From a checkpoint of a small sound classifier: 5.22M parameters, layers 6.
Rows from block 3, named by matrix and row number. Rows with one number belong to one neuron. Each number is 500 + 50 x the weight over its row's rms, rounded and kept within 0 to 999. All counts start at 0. Numbers have three digits each. After the name is the row's rms in percent of the matrix's.
# fc1: second MLP up (model.blocks.3.mlp.fc1.weight, 768x192), inputs 96-191
# fc2: second MLP down (model.blocks.3.mlp.fc2.weight, 192x768, transposed), outputs 96-191
fc1.426 049:526508585583467564496482556531464509531499494541455510537460428424545503479482406678508513491503534506483494527499511496509480548608505462515565468504513432462411502489558580538569422546542515472501485361455490590469552496503487447482555508602447495441535450492546529463423507416488466540
fc2.426 053:477561585515539602468508528455479439474501438434535506578359567359493509475477546413584517519546450423513481469530505507477571532539500522440544534447426572467497584536516514520469635493575485484468514498488492487520503481478501462499455479463534477458506491450512425567455428482487530475
fc1.427 083:525472477508561492525573447478462461520469510447473553497518429522587487615520492508524599543390465534503509460585535521472481488509526560507444514435466550416439395521518506417472589471474500459454522453585534442531538544455550539507379462513400489491546514510501511522525454576512496428
fc2.427 088:535443581477613540453504516440443481599469436427525558461441593497449537437515595417578320562493491523518468589431503474468397548439525482504444517533491534534384517485501541436537524505499484448543524563523477598494569440505490511423537492466499473462583462518480495486439503489498521449
fc1.428 070:546499599564439481621351449542513505460431508448443495496500541473423479503577506510555482490509515438573485496464468480460515517532419498540554463462517454496477497484527447587468450428440497490407490426456600496485431464557524442498543563535639438567564539492505406480499500468494552496
fc2.428 079:429526293595401591493447416618580486561529549440546492507571544447541468428436540413496576510455496478498486475477544457498495485499421562461483552530550435451499551497495527474499547512484490506510503526505515455501493393471381457492480458502608526429452465547517512400513497521482493518
fc1.429 078:598506408450390503580579522453469481521514430480415477554537546552592476466508477522542641463409534516479519477528501455514391483567507470554455490476515570486521522534583633471473513541528523487536531459505501449425478600534511496504612506634568547459488557448402579453473480491478522454
fc2.429 092:482487515520538549495521564464519456474473450465554484424559512528403542575536488498469426437465553517581567383479502477532552505477670509579567598520440474550531543508519468425563630530477606526414393487488485592500343510506489511474476426468488492559553490527481455555514450525385543464
fc1.430 138:485468519554480544408490600438484476502499509463467511454520499473444477494379550618493490463485454517476538492456452536483446590536518513531457468439501496522577513527495497463500501539497495544489493436486463460520521373540531497347411439486402508426478466583406499535574500432441509444
fc2.430 127:434394446474476411534478478554433473512533540402507451478449549491552540504529471551549560451550478511445461535475455447514403537472576467483532514476560423530491473530508504598600410494568602597492486540456582467531471521464376512494444642533529528398549505485529584636507507552540515456
fc1.431 070:526445454521502579477300428564453371545452449546538474551563557513473485450466506511492474500547463496555460544532557591560484541495453530536470413436535553520534486513463475494514500406460547479489525373506532558489576509463472452553539524468466416514507505541555514486563474458495509479
fc2.431 069:509448480445454580430519511435514482592553493530527477483498487578537504541504508507432532436445494507467401431520552448483511384479501427486564504499481404484522539460551496490476538554593418519437475499407419432484518515548491490415566546489481521514465439578524541384525416484506525569
fc1.432 086:461455552496483470506528564496560479588546529460525484575492465466543579496447476486514505421561504436533564508510544524527495519517495500566531535446493504498421458508461584449491494502468531461451407555502468557530560597498499569416489502554350503573486470513393533477533373528581467557
fc2.432 090:564485450559452510427455400574473513443481564513521454472491490517511445542477477522541491504517478589440426478419528509544566504535469501473542535539556476559496541463569508553492559501617480456550502417527515550515459509544448474467489461483489538444454476372494452451500504464527555536
fc1.433 101:466574407468606530485421513544516463399401414440536510612582514463423547533482530425522530476418454503520520522497516497414574562428521520489467546473509516487487452470485546525507499457507502513503557514465434528492439528573469485478539544582584489488494649517505611451451509619533507447
fc2.433 104:535476492566537461502567568482506500495518579496592428395511508451543514526606556593477572438481530569438468561439551514492529469593407569474543587455406507631555501496546447521525595420561462506477451466575468493462579482493459538453497489540474540428557485506498522449563465551446507516
fc1.434 106:394471564463490557526497453518528555470486499433512553427463536507574492544608496537512485552455460441540524498504486468499404445467550461537499509398427532535498520444433512508527536388473500444549536529508566535464518512490568540515552476417498496511435429448494453526535505553590492435
fc2.434 108:504544565526608447468546468512439519585416489544399494476455549392537452437548554553445398496478474429468494473518466531491442428562437532520461514581399495491520538477451514481481531520493548416574529497528501428550532542608465559447502534509440600546449535487549535340511495532572466550
fc1.435 084:523528540564514447623513413463485507595444531472515524491638516432431487465512475513470488528402447431521512468480539504491611590455536438591537440468443558502524489530529470511513489501471558464565413439488442427465478452490501462462488485544526471551448498532454545503563514622566511489
fc2.435 087:624444532519465425573548485501402467611521526490546501438560517512548473555519486435507469551499511528447427491493489425492549423563562555527546463533431528400413499502476531454397626412592439583438540479441520556459544505530540490543517482513492435361544496532470462455479476487545523396
fc1.436 099:526417478451407626556464478525504397497474535441526483509539483419497482549488492452437620523578521530540590496469498571546526493574505425418537440506557481507482548557480500562429493567396504485449502519462579449451522573435632502441517545461533495476534530362596560556514511459524565535
fc2.436 098:480430449507526569443502601510583467544567509521462510425409569508502488501456528543573466487462473504555539520610513432490543510426429503426504524538500561513540483476528491552601352510599449468533426560456534489542458515484467560497517495481495598442493581507542510519557498528502559522
fc1.437 084:531514510543431518541539431467545451459517549527526518406423453477545486563350499456460469502527483540410470460515532399490537415468471580486508460423442512536546452521564576456499536427472520581529396466484484459518461551399568489497418511501528449572498417479532518434425496471460560576
fc2.437 082:565423474439428463559516539518498506629528526472578501573429510433544480577432435392533523404494532539428485487487537433397459558520470515490444492443424491473516503580522463439490639527499547534604486535456523528502507532543519582466493508498587545526439490485526575569503461480542504569
fc1.438 102:451502526528384468518486413521479484494532487452501563497553446474567464448484419505462465511421552504544512426551492515497475480472491458499437430520523479454580480509571556538496439475468522572510514390443485454453452455372433479469516516519507472495516581480453445486496539438445524516
fc2.438 127:290599562466535544570520532526448508503506533531552517532457407474534484458423541506539564481505567514535463460453377536485521625429484596464508409492486479444532555512533425502581512478525575460519528534489527520453521394472473498438548429523527547453498494560477478617531572435504498552
fc1.439 142:486459500467523494447612600604530378560450520434518505434557522432462485531386521474499459490405486465509484549485560492475512520621598521483536542421494570458467507478591483473510478513480516513544477520377423441521545500488511476452505566527425505519531519480449503477554495424516395344
fc2.439 125:540449427560435620465516473537562517567478442568519497570398469479520412542434485440525489477436472538523498428422444410540508448533444502416508572470524548511550541495546509495373445486391432490544515501533459548525574439479444603531526581509567495503460497520530531482607482519465505482
fc1.440 063:495488572542457517477460539478517421504480540527536560487445427533423523520401466531553490536438517510430509609483486515537443529559513580485470419416506480569535495474558431530592446466462520486429515438462541485392525395472519478577469524528445528514517484502446474561452503477517482569
fc2.440 067:487533467516551576432501541528536518553490495502583562474458524479527450474577481449469494450473520507455479534375526492525453446470540510487518454445494477493489484525540570481637386467511420533486482601534465486475417513499530457571509547497387471417415450459476457452449430528361517469
fc1.441 078:602511517481530533445510391472376401494431480499488550511504469484538534492499460515432552533485450501466427550468492515447460562508493408596527349473484466542412470466509486549486529472443499431496447373582403513528553441436567508526438463497513523547478411458445407459593481523499547455
fc2.441 073:480439522533559480449472512512518464538522518418615537503493555511515552448492507510533554482555428554477505576471572541517585546467495505432515530538428471361374554457513498557525562495475474494582570528485453545455575475382515358478475481543560623470551441486559453516489433479525483543
fc1.442 075:563516481392644475454514507455496579453484497528494475461516528409451537537502609477457453467461511483515542498547495450543494450490478468584505480479531502518511521455509427463491438508452533506551543465399549556470496493445533490595539493484602465467500474427454508475589527499543601528
fc2.442 080:593479407439504461453597542485505528551582497597553477573465483515435523505434495541450435534480412421438552411569513463496405542545484480476414513455578551443451507468456474546562480482437483474454509464463509439518557547477540448603558412454501518413446545503499553495513483480550531548
fc1.443 098:455519648455481582582422499520488403541501517543481465502413516462517543497478489411463558477564474420432500465515498482479486570533524465488516508439556529442506592512398549457461494497574441539507565493542604518484427580506549500523502504564534500484541509411423439520444488526524523477
fc2.443 098:534453611495371562494504575544541487433552536622511493457492483587514468527481578557420501577586459474507556541525478461536522523445437602574491453510512508530470488533544541447498506553500535533529555511489545531483367475474498512585488594572461467552542530528444466520490511558501478497
fc1.444 073:564468489555548502460425457579415483495485463438534477511422519440517508462508505439509392457530510518502547470529511443571430480643484572489467482521505493474596498516564525454477548441463495459564572428431510461498589574428482452465494518443422452541573488594514491441542487550456440599
fc2.444 075:490516563563533556497457560526553527527479488546714544559504522491442529512438575452409467433488517492404394430405519481494511486506557403462582414481575496578498527569514474561450516479481583469460474547574496558494494452433450444518462483496512566437455448512515510556451533499596524464
fc1.445 121:527510502490478473481428463537511477463482468471507485454442478555587457552468617494483484539537524519586558542582566586470467523548485465484460497540456523481526463420494461490402407559516523510419448508433535457426399532389586513442405508424435509531519488469421493517519533447579466437
fc2.445 120:586489530504545460566493516568332449546513422542487612573476567491513387607535490515493540577519521497495534428562571428539510509533534515428494509474425563542461489581567455517480523503478525473535478465519493484491463541536512466432586431540431542491414554468485447624557507459527468420
fc1.446 088:507509414439528479520578475474427428486527400517439501532565490526560528506582553505526404489479496469525519525510426529479523514465553427489472449545486558522548440541488566530515468449521545500481497557496413484525506528430484432622586474561405491501501490502457484440489500472539571439
fc2.446 084:549463427515489520530467447508392452459479484468634578520552555434465475432455539504477460504482498510429413694544513593494386474492527438500509581493518555480550528463444459535513413486551476526449529548476481540464487545427477530573593443491534507486389515481517472503507411477579451413
fc1.447 087:545467457470566515414438391467478504443630526525503514586459541445551467492569510445481534572485428484499379460519443560516501530495515514537456492493516489471517478587462474544500557478418508489447601435483378492540488588414560512505493562529453499557490517455439445458419510553408559527
fc2.447 084:532513418465466490409488560458471506522559440474508527503531540506530539475514488476415417540572539506554527533505489617392416560512455508584541521544339449518544514478537511516535453504476390519594531505470572508549462556500534503522467476484568547446476425514503515483442434430538498417
fc1.448 063:594458392512432559569382404546448573435500447576429503587429479478483449572447500464452535527575513492497469548525516476508446503513497479532533524482478531536498491525543486546476463555530524561517547423411517566492482549421508564580534460474592533439519586554607391501550532466602436433
fc2.448 067:456418480519528468500478544509475522484528573528488529494495411491533373404481442483449556499437467481494485431516567472590564576562453480508450578538570494490567509502538540384586582416558479504552483441552549531546497508519551442490504436443545508559585532498463465527473512473519566445
fc1.449 091:568536508490486465583537510556481610588508520631455534531513514473496446650511563560533542589430521560466515550424484565529524527448485564457495491431512471478442512507422553474509546484472507467430535484475521532451514513563461474411457489477429526577417484512471458528503474381575426508
fc2.449 091:494472458603487533520561515462295518538549524484421598522602508505437485537514471399509595371554580465381486650492487414516534490534469576559479543452416487536464493558440509439442450444493498506495438556538472430462538599566455484547487481455544475485632425557468570532515514514456473520
fc1.450 065:570493520590452485610550552460493536449584391585493463424572497479603474521423514524417524499463539542484514474553499503560487486490546515521418451504490533497568501505505457589514462413462521470511366433466540558528528441458334508478537508500569474454513468581500458491492502506588475430
fc2.450 069:482502529550589459425508541476482529530452605406591482527576574533492430507484459576450383502457478481459593561550485487519430410503504512521489550585562494438534505524477427446517532529465445475546470402558349490553439521537600463487441530546489473551520487571477466538462490559466474472
fc1.451 067:526449474505503476501416458545571561549513518489498592555577428475496439587527523543426510516535491451480463462573552602587460474535548545414548452462526511495515567455507546444375520542586433546485574396405481483521494575585497601474458451468471535460474487557479449502465480524420481454
fc2.451 068:533490499504513513476483559425497454502526517514515506522478525408551514456555553518446489554448408526463438464538471440441438559492384503414489490589525520558457503524507449533492498465458500526535493437493492469455540525528530496557506556606493554572586487574454520436568601466428497439
fc1.452 057:476476558453510489440507561482443477426399464532432523476482565402475454461411573444556434510544524558429527441532518402515361553428449479595527548429515592463532518480571496537515547556579444479547495602454449398517491433427476492547486529491467464463508456433403496512547450573505536475
fc2.452 065:522497451493498592489525481491519462520492561469568528549484474552516505461442493544422524512459449519531395663479492449528515421421403427456449451466544513517522491517485474447429522531651498541517577498560532539452479561541471451550538540484525467539550496575419568366431504533488482483
fc1.453 093:524541453501534475537526472545540465516534453472444521459459580477468476553440487475499459468445493513567494490469421462569471465546460623582568427427537526460457451562535615503454490390477497606441541578439478451494449471534544526545563536516477454554506528472469421532432405537654444424
fc2.453 093:501492571549482501546492464509558486520481489411541506552527435477512460590382469446494443450503574447576570499478520535504496509496405528519453576563425527532475565445523573507469455397386453476509500535487443516455491544515549498448479491461472495473455591542575624514533446452457479519
fc1.454 108:536536579577448481535422511433529591384488504421402511392525480423546469451491544585495509422581454480511496506516470469514461531614428471525488547438503479536471424544615515494528487474511537488606536493490624574477474582476485451462472390499464439473544518536482560524552501589500408547
fc2.454 112:424486571495485421406540464495525420484509635438531451545544473553548508409491502527459448481422473451475485469476505415580500477525539557551481476532602601537549531535365516521432477452544598466513468460568477522467532622414419427508451496515558433471555550531428500501367461495566517550
fc1.455 049:518484610487525512585404487557453476494422628519511592443560533387454537456532482549596531522526565410416459578532472470500465478511492392498424484452456515520492425491460467523464409533555501484484547458512622489530451473420558527463518533526526530502492472407414509479475530398558581462
fc2.455 063:389510541392585532501503537474530470529483439516722554518554539465587531546481527501459468510607505457446476507513581492417517488516468497492515674541467470545497530517538537499511416594518414551539568473545520516466490515504493493514498386535444509474518469464538531461455440418607521520
fc1.456 051:535545442483524514415485523377505408516470575544532475516478486415505507468444477454460532563465563461511496512477535482497643551595566516546421413511515556395530435530483531401460458460496549536609389436390520528530459458518534522535556399461535516493533451408465500519476491470537564473
fc2.456 056:508507420578449536479516572427575440510511434492399428473609533550449575497623527356466515507498617474418438445459497467514597559506513496504506494512560548431497440556578517503480493545555389545506551438515552487544531481536477487490398530474544561579462557496614531450581524506579518471
fc1.457 120:618475434548461550458623516440533487498551483460475566528473436438482455569416418424490570477563409522454510489493568462490493564649481549510556518550540548500445452572480565552485493558410487513489569529462507521557506449488491487478573469488469456550511540458493478572477466409552502472
fc2.457 110:484433351442399553560476487541501453472487575460312575610538519483510539520435484454493416593498469495584498410510514480542578506530507451482497530567562595473470526463515549497443443542500478542591448418488542528588445526559516529522521523470618499470556526469459471521493501449502566530
fc1.458 074:412511591469478491452620597582464502526490465507505485576508495520483595438438508496507467431414461449457477478514430413526422624538526535557551495452514470528484520523510456455511481556527472548468476502479497451511539554422472449496505489385462471476460495582446511543502572442567504448
fc2.458 080:457488496459557481514553459474460475488470497551458494456402492513595473510418496448605421310492538558497507525622518474514481460446580571420557451444527495548568519408536561463426493565459435515441523541524532499501449538456472502567512555462470527605550506530436537502479435453562521523